From a checkpoint of a small multi-label audio tagger: arch conformer.
Rows from block 2 of a small multi-label audio tagger, named by matrix and row number. Rows with one number belong to one neuron. Each number is 500 + 25 x the weight over its row's rms, rounded and kept within 0 to 999. All counts start at 0. Numbers have three digits each.
After each neuron's rows are labels from the 100 clips, of 14848, where the neuron reaches its largest size: "responds to" is what is common among them. Only what is clearly more common there than usual is listed. The data: notes from a synthesiser with random patches.
# gate: first MLP gate (model.blocks.2.ff1.gate.weight, 256x128), inputs 0-127
# fc1: first MLP up (model.blocks.2.ff1.fc1.weight, 256x128), inputs 0-127
# fc2: first MLP down (model.blocks.2.ff1.fc2.weight, 128x256, transposed), outputs 0-127

gate.114:447487540502528469469509526484508497504534503503516477450553558520498479498476473518511500460542532499520526496467499454494500533523524447517509526492485482527477439506480504460536491546469479473517513508493452525505507534474508534497498485502493497492492529480455543479484503504511499509498529491480447467477495489534493522491504506481531530469464508465477488505499501475496464530487
fc1.114:509501466511505487462506561454518523498509466487524476500485513491475514535504464511492512439495527515462527490501500509537501502527499489520463494529465511521493485551490506474494498531476509511489558530527474492490462518498451515460463483456482483505525472472510559514462471505516510503467520504478478510534440483489508481516471539507528465487450487525509497487494456496487476502475
fc2.114:508510517516487537531492499531514506490492497503486550471487510518522530507494492490473535472460512502520480498477515457499517483453492478472504529537483541495516493482493496498541476505494489524499500528457497530509477528487493476520539543496511526484491508542516514522498563517499471446564465492474524533492546469532481477532497513542480477444493519512519536529521477543533538490495
responds to: filter wobble; hard sync

gate.181:487481492489506519541511518502548483461503457528542505475441462473511430483549526496459503547436480525488507506497528495499487528520510541505494536458442499512512528502487473492514496521483458501511502538509513551464476466475512509502525470497485498486509498538480492515479536490491515465459527532517506525520535484533480493475488504513503530511501518503495495483489519493484483463508
fc1.181:514466479475490530519496477522487500493481510479526511515511460474536477508511477494483510530529510518529486523488518480564488501495498517536500474525510512507482554503522483472495462511491543499514460523493521506523495483501479522482493580512510499483475550496524485511563506495509497479541507514502474487498511478500484502444521476465481502500511434461555531522474517558484495472462
fc2.181:518509512519516503502528515485509488483482524498494508518464583542453496484468535468510476517549464483492452512484477528492481482467514502447502452510474514487502517539515500538506502510511506486485504547543446483467503483465539520466491476461517472522510488471527519515514523531511544481449501518504510508493524530513503489493515485522492511500513529495499467481491566483470472477496
responds to: harmonic FM

gate.1:491507488534456529476491519498502492486532516503483528514499476467482498467520461488508514514495502494499521525517513476505533475480510493526525494506541512495494501529503497490489496500512515518527532542493471493497490571498455482472480490512531506524530529510485514478491484458469501506503532515495499535486514509562490475473497475471469492457464458509425504448450471474443469498439
fc1.1:507542482491428524512510541502510496511498499531520532543512512497509499496493466476515462533501499473493486496482546534528530497481508519460538521509547506503471500548505525513485514498525531526501485555502528464523495550518497522482469517526491517508486515512501550485550497510492501475532504478494476480486500499469504519477518468495480455458523439462471513522494443515482511526470
fc2.1:494471526502463472474467519514533493486471487424451494488505478458481503502530512512493509496513526505512461532525494514502502524508477510505506485499479480469464525504545493528487459487524500523527505494544535505513516490529536499473500510515482491541476504440484522474506484499461490484492478504487484511437428552504500455494515520520496498496497473517489503495491522468458431478489
responds to: filter wobble; tremolo; filter: high-pass

gate.37:501522503476456490467475505507496489434461550505448483467491503497442489520524488498482472505482537451513495497456504511496497485515475455495492510504530518471467508520508490525482496487534514568501488449524506514551483467480524467504473524478515516504523475447515539509478489495467493464507487503495464502469500524474486553488501526484469493455483501490537485491480485496504491468478
fc1.37:529541479507468507487499515479475506470501509468510527469500521533480469467496496439486480519535547488488491508490505498519492462526487460478506490508498493537495510502520492474483504488532500532483520511538545502523457499475488490498492540438520531540486489474499555517520547510486445462481475538506421469463534479500498516505546481490509527477505500507523491478482475509491500468491
fc2.37:502489480519476489444494509509487522507497478494482559510555514455475486463515488505486512500498516496508481479526491463513504483459477529524512499464511514504471542441491472442472476453511508503498431491449491524464474467480496492516497507474464517521494504548488486492467492505511514491503483487517534522458486496492513470517492470529477479497485516527474509464494496437476522499553
responds to: drive; noise; notch

gate.241:508507524493523482484476459441497464508513475472488527523532465496468518475500449523471542458498531496471498481502503459497492474474490492522479469504475487483508507539456492456527477491506487523484499465473530517496526494530465528450521496484473489542479512502509488479497521512493480585474482548527492488521506475537526514495507544490504462515501498495467488462477488521460526504479
fc1.241:464510488540480503480493465550479523515489454525490511497495508458513504506506509491518501507483463463522473430483479439467497455500516477496464442497539491484470515507489513501491481511454501498496491504468461445521497454526518464486484508506486494520543517531521508544482536487501528527503473503516494517507494538522454490536489495503492520521536494502460511505444494499496508466535
fc2.241:532558501529548472494477465507462472487456518507493510506515506514480532526500479515537512464500479484506509455491496500436507500510514476450510508461496499499499481511446531481450506525448470511505491515444453511499464507494486476508472475508499519489506509496499489539500490502526484493471462571473498507519513464473498524488458526490489504484546458481529503472533496477526486497503
responds to: low-pass; triangle; resonance

gate.139:544540529527513548488558458484505518528505501480523479453435521483456511514513532488473500502513539503552483500458499483540492468515524465461472496509483525461509502492509524500500495492444504501515485542479506485503476487502518455480476489512517507503502492515519492507503522511502473534491488528481499529511499482492446498449458519485512483517485533477538483486467532500442472498490
fc1.139:534512488520525516508489524473525534511556479535502490498490527523457504525521510562448487484514503492542464523521527535533506536526527527467505479503511533472488482540464522437487536504460507517511488500461474503465473468460484485486458496517496451527539494463499525506503496495510489521482510513529506537510509516501502487494472503502521467538472490460520480502486521552516490516487
fc2.139:538489478496473494524530509531514457502510491500516562498491477496502434488513504499446496547459465514462507483515489488471498455482489530487522519477467516499541467510517511485532512464498498502470462509537460478496504523487520507525541509483494487486479469560480514475502477506518501492514499459520476498510544433548491516468522500503502538517507468530475502449512483510502516498477
responds to: drive; detuned saws; oscillator: narrow pulse

gate.39:505489544454479539488563469493477491514479460543492517508525490483497471505512472447518456521479520508478524499493533503536514549475456479498482514511456455529439510516536493504555461482480517499499510472503513513503492453508547523458487501488473473498540509497479504479504521476504520507494489501482460502482534483498498518501519507498473481455501466495480470506478495525477458528481
fc1.39:536528509443468521498529469505508488519534531485505538485540501502510469497492514523476513516505537540504479497449521527513485505525502507569512498510491533555477527525499505528471520494513478540540505531491491516481531472497527498520512472534472504484471487537497470462534493498511507511497528512498541461523460521467493530502547510495472534473540519450504528483505514482462528494479
fc2.39:457511566580536486521472479512488509514527484444496487456473468483493509495542509474512515499535483440532498528514488522500504530518516467490483490521527484497462540509496550541473491510470468495479486495498498516511497505536489524500487498526489517499474511482510518516486468477522509480471459528504521528492515451499476521527473538482527520536469489461456499510471523477489507489480
responds to: harmonic FM

gate.160:481512523507513501493492543480503536494507471439496476539540500514502475538499534511499502515485519461530504532508462485497497512499516460527527480539478488427594452481507500467545464529482523503505530498549497524516489500489504495530512472453514480525474514496499511498508525491450523495480479488478475503481540472495459468484499504521491513517490473500509514495501514498525462471476
fc1.160:496514486505478526465520501487486487496518501465497494475504519464477471500465463516519441478483460477548496478515532511496501524493516510508551477502469523492583501467478495474466480474546512506455517510508520556453511496464486516479512504466510518533503498539485439500525571508518488483504491510492513456470502509517480506485494463511508515564481499506499502480478495479490493508501
fc2.160:493502531487504558534545440522476530476502498502526482523498503517561485527520492497559489505458532521520525492502495476526517454513491474509496494566485552502531477512521492501480510501498498493523479514549508462518475524499503498493476503519481529510508495519490473489497498483503473533529513459550533480466568473490518498533491486518505474495519556509473525522468513500520498473505
responds to: bass register; pad

gate.60:495504498498532524471455464479518498501496459478514463527450494508460460512457493489485467483507495467526492518519540489517475532523527483522492477476494483466529466528473483519493568525482480513456496517515470460488512503540481504490482498497531503460512473497488527498509472492544524529504453461503486502487458441510513463482452541472506496507490477476514497501499473449517499522484
fc1.60:488470532507544534498541472475455465505489525478490512504505512460466465496514474526515467480514504526530516479489462524541512558497484483485500555524449468556465499490472504511499496533486484476474550460476461525520495433497527504498463518474496486506479483492503514487486521485490528498447506505458474504495523481495482506517452472454505524486494498534489487512507485515489484505501
fc2.60:487491514472490485483489430501548501505543468514517489508495499503527534469491536525470526471505495473486477513454515499485490527512489498516550549484511479483500504513480499501514519440513451522554467525492531538490472519508503516530519501508505473477511483504502516498538511497518536470474498575463500500462482494505495477485467476505512534449543464477519507526487470541502517520518
responds to: low-pass; harmonic FM

gate.41:481519513543503473510506514488475513489544472492502464518499486472500494492470482486518484600469515504528526520449527474477490496477520463503476479526490437509497541516503457460505504542522514499495510525480480501500491502559493508521499503500504544486489507460463474487509489484485464505481512494522490456475488518473511485448496504537482485480526524518510502452502547525476500535463
fc1.41:564481484524493534489547478504556487571519464465501507547493488500521509464477504487489495518507496486514497495505510480512505460492499551535522489465525476487521503479537457511487477468483526493520501507496489484504530539488516482504534504495467481528478499527466487481495533508497549531522482525503516506503521473513526463453527500441493478529510462515476512490458477507446459500499
fc2.41:453522546520498465492453506520445503489474548515520510485488499496470525527475520496515521436527497512520508487509479474524477526513537478488479504532519520523508496481441492502442507541506493493453532494544480473492507529533505472503498511526488528491507530474521475521528507482515497484496480536497526498471499461464481517554522489477512506496502501491493483488545557493548472516466
responds to: harmonic FM; pitch class: D#

gate.34:525497518483532483543491492483451525503492503538490469519499502514448497500491487477471517493531550504424562532514503493565503492499474508499487499536488504480525498519521457485531491510495519503497524471503505488512522535519552530487528501502467514520514479478484481449552495490489511483450520471511480508513498501469514533472524477501461461503499535489471520469488483535449495489485
fc1.34:491504524488525476459480471521471542480489526487506491525553514520520507519509492485534463472548516503511504499490491530475489515491473437470515532512520507486528546509530519522493482501472549532489463502533530490512488510496498494466469514491510511461478523480474515500523475512499489483545492517446522498453496491506511488503498484536535492458521532504517534526518521512593479516533
fc2.34:467508475515483533519494498510503467500485480488513520488459474473502524474504473500508523517445504501486496460469510516498480440523506519502523505463524521503473497464516491544428483456498525525512492506490493546523515465500468492517486528497503502482506450495482483472452509509492461477507473466490527468538511507503485525484475496482495527474505439492504469480501436428504470477496
responds to: harmonic FM; low-pass

gate.95:490549528491515518497494421531506505521481528502551485516523496494485496496508469501479536484512557526474500499453479525529542501520496459499520479508505552480478494538487508473511477474565516488499463519482489503529460473488497486486510481451488497522500490531516504489489506492513473499501478572488532498538532512505496545493464511515480500428492475492522516495493492477502506472472
fc1.95:518490512565503476520450513505481536429502481489516467490530478506515474474460492485548497471538527504504506534517503473475503548487533516481475450553486517483480511555517475458503501508495465461478500482474466467473508506528519490520510482503478526467519519514499497515542463477516471546494517492536482518472477470494482471464508539483525501511503517506494513520481475475518495519508
fc2.95:473501475470508520491499488486507448479507461488509527511494527517530524501490477511505487546506512491496514484539496476524494454526512486534497495497494447487536480507511490471461487523488513516486494536496519594501515549492484506499561492501509463508497502453505544488536533538498492507526540511498522509465503541497512503505497517503477497535478484522506508535560519546555532472494
responds to: hard sync

gate.192:508495485510516541493483459500511460488516483506487492521520458466518477500551457519448508500495509447519500506484521470526532511530507515547532492479535485440534440468511503485532484486489516488501508528540551479475493517513499495532514511513480477532511476515473512501478518502486528508501472507504538517555506442467495500483530514475523460533486542449476509494493535487502502487507
fc1.192:497488498533522533469468460509515498535487463517523500507487543500490522508505476512510463461518479472514516483509496525502505488521556462499499532496507390470517460522495488517476549496510488503470507519497519490504498485561490519527484491491495498492527526509499501537476500490553517507476429486481467545531505471528500491484492501478499532485532543541506500496502479537510510514493
fc2.192:520500526490506477519516468506481462492508526477507561515495510505480462508532502518502492505517530499483506485549497461519485497602500579494478449488504533541499473505491508446516467527502501495444514465506468536503509519470491492507516492487497511529501502494474515485506533482494489459527505539513504494494491501545509531517501561484499496534518500471506517511532539506483476510484
responds to: hard sync

gate.128:485514561518508484492482479542475476540454456470512440505477503467504504532487488491485501494485530514493516476481460483498527531547503517518468525461500510483481523518451526518442508530479445535498510491493459531545474488505516485508497502470491513496513464493481474482496484481492489513475480527455475506500514467481450540485435502466510515489479484490495489470507510513486488466514
fc1.128:465459492469501478526486513507510562502470502471521443466513533498492478537483488457487524411548529497532494549512495483534473467508503490493516462560508515523493489522499500477517486505467467527502490526509515505524507532511485495477500517500475453499513500476485522490515534530482499569534520478511495507514500484481516494503487507524491526511501521501532509545507559498504518475500
fc2.128:482454484462515513515518477538490451550467495462491492495481548528510470498534487543489483519480504499482519491476503473525502465496503459486516486474488522489514443473487467495536487480478518476489508509507487476507517496462449496481487496451480452470477491518513454493499516472512457530484520476534449520524525492558505482443496512447477521496509505516466500496490511482521482512492
responds to: drive; bass register

gate.48:520482543466501479482488467495498530509462467493475487516523503496523500528463511489481494485513552506455495518493468478513534486517470477503456475517528479472497535549529507530485469522488454519532461467509490475523480501465528500494508518508493508529481489471503534499494470489417481516523482454461471490482513501517454441496465491501495507455494507470490498498490532486486455481473
fc1.48:454454492480479470446477508510474438480522502504480516491560499452516497475505468495478467504502521541489520507494523509510507499489472475527496465493478520496495490499482498489475495488499482529488539529539525518485533524497494516456497544512518484509506584473520493495524515474489515485480561533530495476456517498472485502495505471498481512540475435499518537519513509475528498476494
fc2.48:492509448516553529541481501481531496501510519524500493493516510496503449505487507486518484486478481500523557517493515495492480459491525468478508537545529518516530464493506533521522505503506518467494518507524468477487436484494478512504519504518492582484536506526469483512465529493517491486528495525456466466431569454519507515514505514474499514514491512507516523510486502478502508525524
responds to: filter wobble

gate.69:502495505486521505526492509466484531486516526502487516517513500494446497573507465481531504504507487520453588512503498542508499517493482506510496521491520494539529509501531455496530476496502434487494548519500498491472505509513522499495545472514448495518494488541515460489513527511495500448503521495492497507482520494491492495470492553493468509509489538482510498477480440469487518509432
fc1.69:496496540474532490511491533536493503478499510528521481504487555520532474521490513494505478483573555497530516520506517509520528551475487494461490522499489471482456492534474531475483528542477517522511517497517478521516445501515524519493461562514508489441468484467474525494506453493534497498527496497488493463478454502481479536489475477519517498508492520514529530505525530516502475482517
fc2.69:477483504484468485474508505511493507490486499478467518499492541497520555488494503559500514482474481492546453476491487526461524489521513498502483452482534514498558507477466525497489500506496516494490516475486507545512497479478496467569550543480545507528517468513490546533463505486475466494502468499507538519520527513543499486489471500464494486545515455479546499513482464490531518506489
responds to: filter wobble; high-pass

gate.47:478490512472473502479496435484499429505514552489519516510512438472473506561487469473500463529478491503485526461490523459494513483521483450521473481465497496500451502488507499511537479508518509508484555527495500495523464513533497451454480532524491539495482504508439496495486487494518509520510515520495494488490489509488499514473493508562475500479511471472471526501494495524477482474485
fc1.47:496539502492505450481500521483494511483443454524481510521497520497553503534465461516507487517545496503475523505504511534480522488460519523540492471522517456481461529533542507531481517516522500513488446452503521475500543506457509487501489518488471489535504433524488545510530488508472514493559492489510493486517483537490466495487531526497473521501467506482512499459510520470484496491492
fc2.47:445501498519497523493469486515521500527436492483485511491534513495542485472534526506479528497494546530522508479537516514485485471492497538515502505498530502501504483498536494501505497539487479497471496476507522473528497468458497473484481533534465498483515520525498524516449473499505532478503541530530459495459449480492518472516522537476482489505488483523430483450488497517435513543497
responds to: echo; pluck; harmonic FM

gate.236:499496507491444519522456473489503520504523504522467501522508495522495475528511465524486510516515521398526471503496528439524495464493466487519481491510505475490498488506466473457495474502472521510496457490507510510472490456490481497512485485488504502489481493491453538476516471505480543517487438524523520525489494518484527520420513505506477438507501513491487509490486508530499493544488
fc1.236:502424520466517487482501492495533471462481474546530513481487485475551491478492475501488486570439501504497518467508490465510452463498526526505481509485529469462459502505516448518477487491484519499485463500506500514476492497468470471515536525475505512479495511489533484508492506508507509503526536460503525504506526507504510499496465507478473555528527512504494482511545500520485461463551
fc2.236:482502541482517496528469481519504501506488484510527480491478510535528474578497517523486472496537521506499519513506494520489504539497525479472488481530481510529478509465501512492492503531493490490463508510486471460444524476474478491426472480510459464513509516489487486526550502540490535471493456507514513507479480500551492463509482515503496517488490561529473553523549511508544502487522
responds to: harmonic FM

gate.255:497582521480507489485493464495445541456519463479505473503499452453498469539510483488506522489465494510508508483498485507551541484438512526491476515515507505460524518501493536499531484501455490527488519520545495485514499485495522505507492464527483514486487507499500496498515467504516507507479479502512525530537483450452493495476466491502473467466501430491494463477461507486481490509477
fc1.255:504502479494491515501502481484531479499497517538496585520474475520479450457504506477512480499498476522509452512532508462510489492523512510512540464447472499515513514530519500529511524528505533502545536498500500513521486528512505473501535515491525530499548477496502511495469559457541524492539478491467441493427504494544500514537522529501530511495489505526497509493506500522529485508500
fc2.255:537520531482492470496507483474501501497498495509501496506498514484541516514497538488424511505512492512484535537497505517489470511513497538555490511474510510477463514555554438509475490568511481520539463467541497488462505484460551515466500485503517476523517545492521460479539491507480544516463508472521547489505494476519518493484521496478504532518509498503541507515478491487516499489515
responds to: hard sync; harmonic FM

gate.90:503531489494512451487446478514482485464501484521505527487533489486479495537505530470519506533499489489450470433448505543519526525539491500535473484473504503478459496519510528499488500475501467480474521475500503525498466470486528478511526506501479491511544497474471523510515476502488478521497460479474476512558486494463484529521467517469493539470515493488535432494473492479506461510477
fc1.90:493530535541490487492502500481494514491529488506488517501535517503482505522510544496502533507522537501478507500517525477511540469489508521529508477467544482500463473517511506459525528507503497499538445508481449528525439455510523490485482504535498483552524485457463572499470466521512522562522482482504517491550484480504533499511548501481491477525497489525481483461498503466481497504504
fc2.90:503496501516508497512459537494473504474453544481492489511515477467506498487537477500540494456506507494539470500556510491508483500493495510440479456534478532492453486496516479489484485482482529484482508533536506509513529556533507522513509502462480477465481497457491488499465484489485504476477495518473474460489490522485504518489481496479503474489528461459450542517553479545520505531448
responds to: echo; glide; filter wobble

gate.63:479504518520541491511481512507450530474478495454511504466482506521471533494481497483527475524507505488502497508503502528473488527493512485460480515516493435480494534469452519527459504526499501492487529482443452483506463491533518475518469486504552523525504533495479532509476514496507489538478473480469490559468466472532492477514502467514512525515500491553503472506515464461533530526530
fc1.63:577482473489527544545525505527525468551520493552485548533482486500506447488532465522486508514496464513500520489526501505500519496523490579500536493469485541505519503492534502501528493501482485514468506490475527502475515515481464514513530513529480529474476514537497505515512517503490538491504492571502527498545508493514523503489517497475519488502516502472481556506502526534484524519499
fc2.63:448508555539515490510499494498515579488518469489510462488522500482482533530435479502478503455498544481513530513510512501508506468475509452476469508499516482499509454493491503515457502494487504530517524508416487473531475507508508479525496473539514498553504524511456506529474484487494501498485497478524481515497515465478489498512503517462514485530533456527518464517514496500495479462485
responds to: bass register; resonance

gate.199:454508501518509517479509492515445520511500536505502475501539565502484518495478508482530471514523497521499503491476524500483493533454481475482474520507492522442466522533467523518507534473515477496505529439495456480518484451512531532505488482459510533528482491493461503494478506483523432520457497513458458488494485485486482540528508484497504492483488534505506461470525464503505485459501
fc1.199:497494493504491494486510513487521527496560502546473492472534481459486503514501477494518452472517510535497522513536545475505509472443535452498447490516517471490504464520513496478517525528513502506498510480498551504493496476523482499453467501535493469533488523511480509506490498523514511549491522487564465525482524506496484474488551494507484439553520462514473502526491484521509484538481
fc2.199:499491513488502527472484520505511504515514506516501529524459516513526485502500508516488527526493445510487490522482523466531500481441523428484546511515485523469499462548472534493534531473501538466540520554510501487496507521520516481529524530472500493480510497501522499513523507470530462521480502483492467537481523468529507486494463511523511519438452519516486478514494463541549527507495
responds to: bass register

gate.152:467541490515494526523479514497562486493538506486487507527519481476491489522510470526529508467493500473537476474485440466472550469496527568495498494528518457515495542477450522476538479493489504481494495532501491518533484515536513501541502490521473539493467535540508499478491484495477512501485509497536500507474497533457481487506487488491498474517538477559475512499461525484501517455478
fc1.152:468486501474456505525453526500568467546513536499515548574510494532520523500466502511498518495490517488469511522516465482479486476467478544506532529509485486524522524495492475517525479493529520491477493542501488471485502505505504470478492541494523512512470525514505502483459472510473512528504500495494493474498545535486532472506500476488482444522512527585501514490530530502500518498521
fc2.152:472548500478506506459528516522497527492490486567498527505545517498472494480511536499477539510459457506518465519472494497501491509450466493499522529486511540474450490506494510503523520461512491515557470533486497492505510469510534457514458500472499484497553497489496528509446461506504505512501473487492476514517472512439493477500524514524535524504492502449510498458451476499495487520502
responds to: drive; harmonic FM; pitch class: F; pitch class: F#

gate.15:491467520535481483455513528476530480478512495492492476551479507467512488466448492491488474529500506478501504524537532493538515497482525520509526495511487491510504554482501537521496494431538570543495491481462540526501492475505509536491474466459453499545499453491481466498521515545472509511462494496506492516490498494495508484524505451460502477530497467487501496493501509517449492501497
fc1.15:466498539500503510468536533466516497465492488522507505559507518534478504512480473480496491496526517493465541538534522483536520490520512519512489521540524528504453487486503513539484522491539487526514504469500514507517476447478526533457462504465495522574507497501499510465540484486473490486513516493515432477460513497499491499501498507492475518517487483511495497456474479557445486476501
fc2.15:485518510506496516491473475512477502475479486515497513492531512492505525530502520543498518497530501533531518556560508516531483523498491473555524515528502475492507541523465501470517499523523491508497488467570537509521540547509479512497491480470461465491509551494493510484495530488489468489487496524505515514480461548475502484489516533524473445508495488529482463524490484502543534474437
responds to: low-pass; filter motion: filter wobble; triangle

gate.176:491472534461506504490510506490524497513552493527499503538514506493481516494490518514512550501415520511460497489503503446479525480531495508530504498476522504557497487557515493506528477494498478533530491529539495500498489469476505475518527484514511538562540515488507530501495471478476524502509545502512536538497519470514500526514541540456507470501517485470501488472507511450457530515506
fc1.176:502527496505521480526495525510517507524561491503527452517481473525495490504498486493525503528515500501511497495499525477530534454516536519542507488507519518540541495487499554477492493485470480473485477517482520481500474509511450505508535525492505529546507515512486498501538520504488483518526499545516426469488519489477485502509507464464516449504529471499477461468440495522431521472471
fc2.176:478485480545508471496521544518521486559513547527474482514516498467483516467500498541470507466479432521463492508510493559509518550466520497504540544498481504457508511508494522557511512490509487490505549497551522502494538499510509556518514481491498480511471506490495503496514491491502477500460496516471483542528480517472481505488481505500503542510487465505519493501524486496532500534436
responds to: harmonic FM; triangle

gate.187:485460511494448485490480513476498469483506512491473461481495488481447495478523470464486472492480522456497482492485506472521519485530462459477480467464476480464464472480515461488506478526510528528497535485492507510522498485506506492477524521502499510490470513462438480442479460470463465512474490497465457482501505522533501480476443462493505476475464474510499476470507507494499453519470
fc1.187:527527495492485497487490509511502508486511463538518527517520477496522476482479523517440520498529517528475539549498505520545457510456475529528499491579492498526515501521517502478517494468476499527529460505535515509482506495481529539478520495478471492527478519486521492497551500547461498500501533485537508510495527459480448470505534511549449498497490537474531500517486538504480519504511
fc2.187:521506482544489505498521510494534501519459487500489497483510517521526470483483484445518514523503483522529494493492497488436467455503525531478494487472559475523485463521516500493477493498458503495493524490548529515517499457492496463524509530501529518473532502493539508542469522515513502457538547532532453478476516476457489489507530539460471506518489509508494495487503466506488539559522
responds to: echo; bass register; triangle

gate.141:522502490468495470515503482514496501503556463494491460484478508474510510461489509500491479522477521483472510470449524527521508468502485527502543502540522494444485508472459524485497499471479477526531478525520508508554466489496478494512516485439485527499488502446505488503518487516486512505449528536509470485489540449438477474487523473508513480521517485496551453476487528524525504477507
fc1.141:487451490537551485520490450457464492483469539467509481467501532541436471536431499481500494518486478480521532551486506455494455518468502502493485507500501470522535501482498478530515516488508521504488485485542477523478497504518500511506502462532522476512478502509480485507506530499512516560573491472505493499515491503556489481490509507507512508490463528467519506500506520505464507508507
fc2.141:528528490526499528543527537498557510517491523478494512528531508506520480482541520485516449513472529509512506497495498483481481484522479495471502525488491516501550462454503523514484485531520493494497498526459477483505465461459467507483498486504491529540458487503489503496525461502496519543568503493503476480499489546531492496513493496437508513549533527533527544472509522510479462482541
responds to: drive; ring modulation

gate.178:493554508498490523509497504477488505519529473483470506518533510494493511505526501529531526485464506535492468552511494507477533490484466480513476471518484506502547522500495473530543468518543472540507504464508545487506486497550533505481466493504445499541470492499429501491462490483497507494447493490519511496468474444471525500500495463529514479486481459465477492464480525461504513491484
fc1.178:540493521515489482485500532535517515495459467540522475519503521534522503474508481503460549493498517534553483519490509515541489504496505487498496513495518480494489478512510531504495507558513506498506456506530526533493501491465510544504451521480492504497520515496493544479497500485515513515511552512497458474465493517567514476474496494476496536481492509565461501468490524572495487563498
fc2.178:482554509501493510484514533481465500496455478519537524512540522427474487513465506508474519509539519564511493501529498546549482525513496486526483482531488482477514493543446514498462513504506512527485480480525488501510501498497509490499501521507475486478531527501512528500439535508511504524527516517482479482458474503520472501505505524535501473504522448528465456507517478462518448516501
responds to: echo; low-pass; triangle

gate.2:539494529511502517480523510495466511442510515475507500521484501520494466494474440490496451539505488492538498489521494526498503506481529478486491509505517504491495484484510403473446516492514498476501526487467459489476494508529481511488477514505531511495469524527449493505511509488484500518480446517504489516506497460485491486397475482458494523524529511524496514448498484491490481506508
fc1.2:489492492533523488514493512490548516539496496509493520473496501483499504494501523497496523448479527494483491512505492486535493495496500505534491500495494481527490447551478546455517488525479523497511460521498498524508465495488531470527516485503500458503552456500567534499510508495503539509529479478524533490508502554435492503549505504555493474539457516503504461547482468505511533458483
fc2.2:493499471492510469510515528506503488357534519517499536504496485486523477518474503475495468607511518505528506510520497486524481483510494496520500484464504466521520504511518471427506497517498531491490510521490504495463495521497499479493491493507504474483513521512472503531507533516481520483502517505523508502496493494510507482443518488513500517558541492517500508510517526510480501492500
responds to: harmonic FM; pitch class: D#

gate.238:452470476482502493497506497500479479509506495463518431471496499507487489529512516495503480500501484510512467485503479511524496524486519514503490459483544498502494500527487512504549496470479528462469485498511521482547476489484534495521496396495524505498538524504490460499483498521516523541498490490526482534486506446485468532484466544473510472481483463496531441492457479519521508538471
fc1.238:484489501470475521478510520451471486507503493474513498486473536468511498455493508490494493490485502494468507493500511524503470509500481524494522541480498525496479515537516489519505502489523636480509540506512485475497499497507477512487484460482590487505551509481495483481515499489501476507492507469489494509534467501520526536510486479499474540491514504548518489494490456525522532509546
fc2.238:510502479528460506484550515472557481495502478519464497488465495510496487436503544492476515522471504517484518494473531524511509461503483518537502486440482516497472499512551491502520501454521536490558506503489505503496486521458525494523489548477496489494517472465474483475483481488511544481488540517509491490495550492515499517456491494487524519456496502528509472464444495505457496548506
responds to: hard sync; square

gate.124:446499536498549480499444492481530497479518496531500484463514512491477475517510487474512509519491484472467510484505501489464510560501520536480469497440506466490518493491497526497536493539447493501486562462503499531512490512512522514512476464506514510479522491470486500505446499484476487495475477476499411519513488487473456518496476526520494497540493510487513440471480497489495524501501
fc1.124:469489509479507462518488550480549496516548505499501469471482528510487506462529504511487461453515512501487490504510492532489515506500515526515479483470489508454484461471499477452532514557451454529499477493464489485496496452472503541490492514512477473490481478495507528493539489539509549504495537493539448475479485511488475509502506465462495515538490496483515534500500508546493488444517
fc2.124:494509522473541542498492464510461488483544514524508512526518491505496505532500518518465503426505507494508528477500506447504483490502488439519519503542470538510502464498467515465523499518491441489456484517488471499533472513534483531443504469517479519510516525504509512515509473487507497510476512544510499509474498455531513491539482520483491530448480508463522539526480511491530551485514
responds to: hard sync; bass register

gate.83:482494529502506496510512514491478500501487450494500466504504456499486501496483498454514545511489513513491514472424453481473469520513457492489489503466509496490534510536492496555492442493533501557524490529489490453516532507500502497524519457501524508538473517504473462496515507486439473495472504512510473494504548490492444534504458487485495479499530458466531489504464512501502490461517
fc1.83:521491522513500485540462482495521540540451475506497478534482500455481468518494495494507520509460532468527535497459495531509491495516488499479487534498511509462507507533532521551504470516558499557462475450455515465537510489501432531496521531480513484516517503494496496514483504483472487490529475498471458526490506508550480468501434501465506479508502476503497515486518483509488501489502
fc2.83:448502559560500503492523504504518500461503489511474473480464485488487544503515549491497503492490525489529472522507465506521493481486476493524471515525540539483508542513494508497526494538504535460512480498503552484531546504472503496503458521542515457524494514494498490501511507498469511498535492496539525536467495528555519473501515501533517476542452542501468512510460539509483529493514
responds to: bass register; notch; oscillator: detuned saws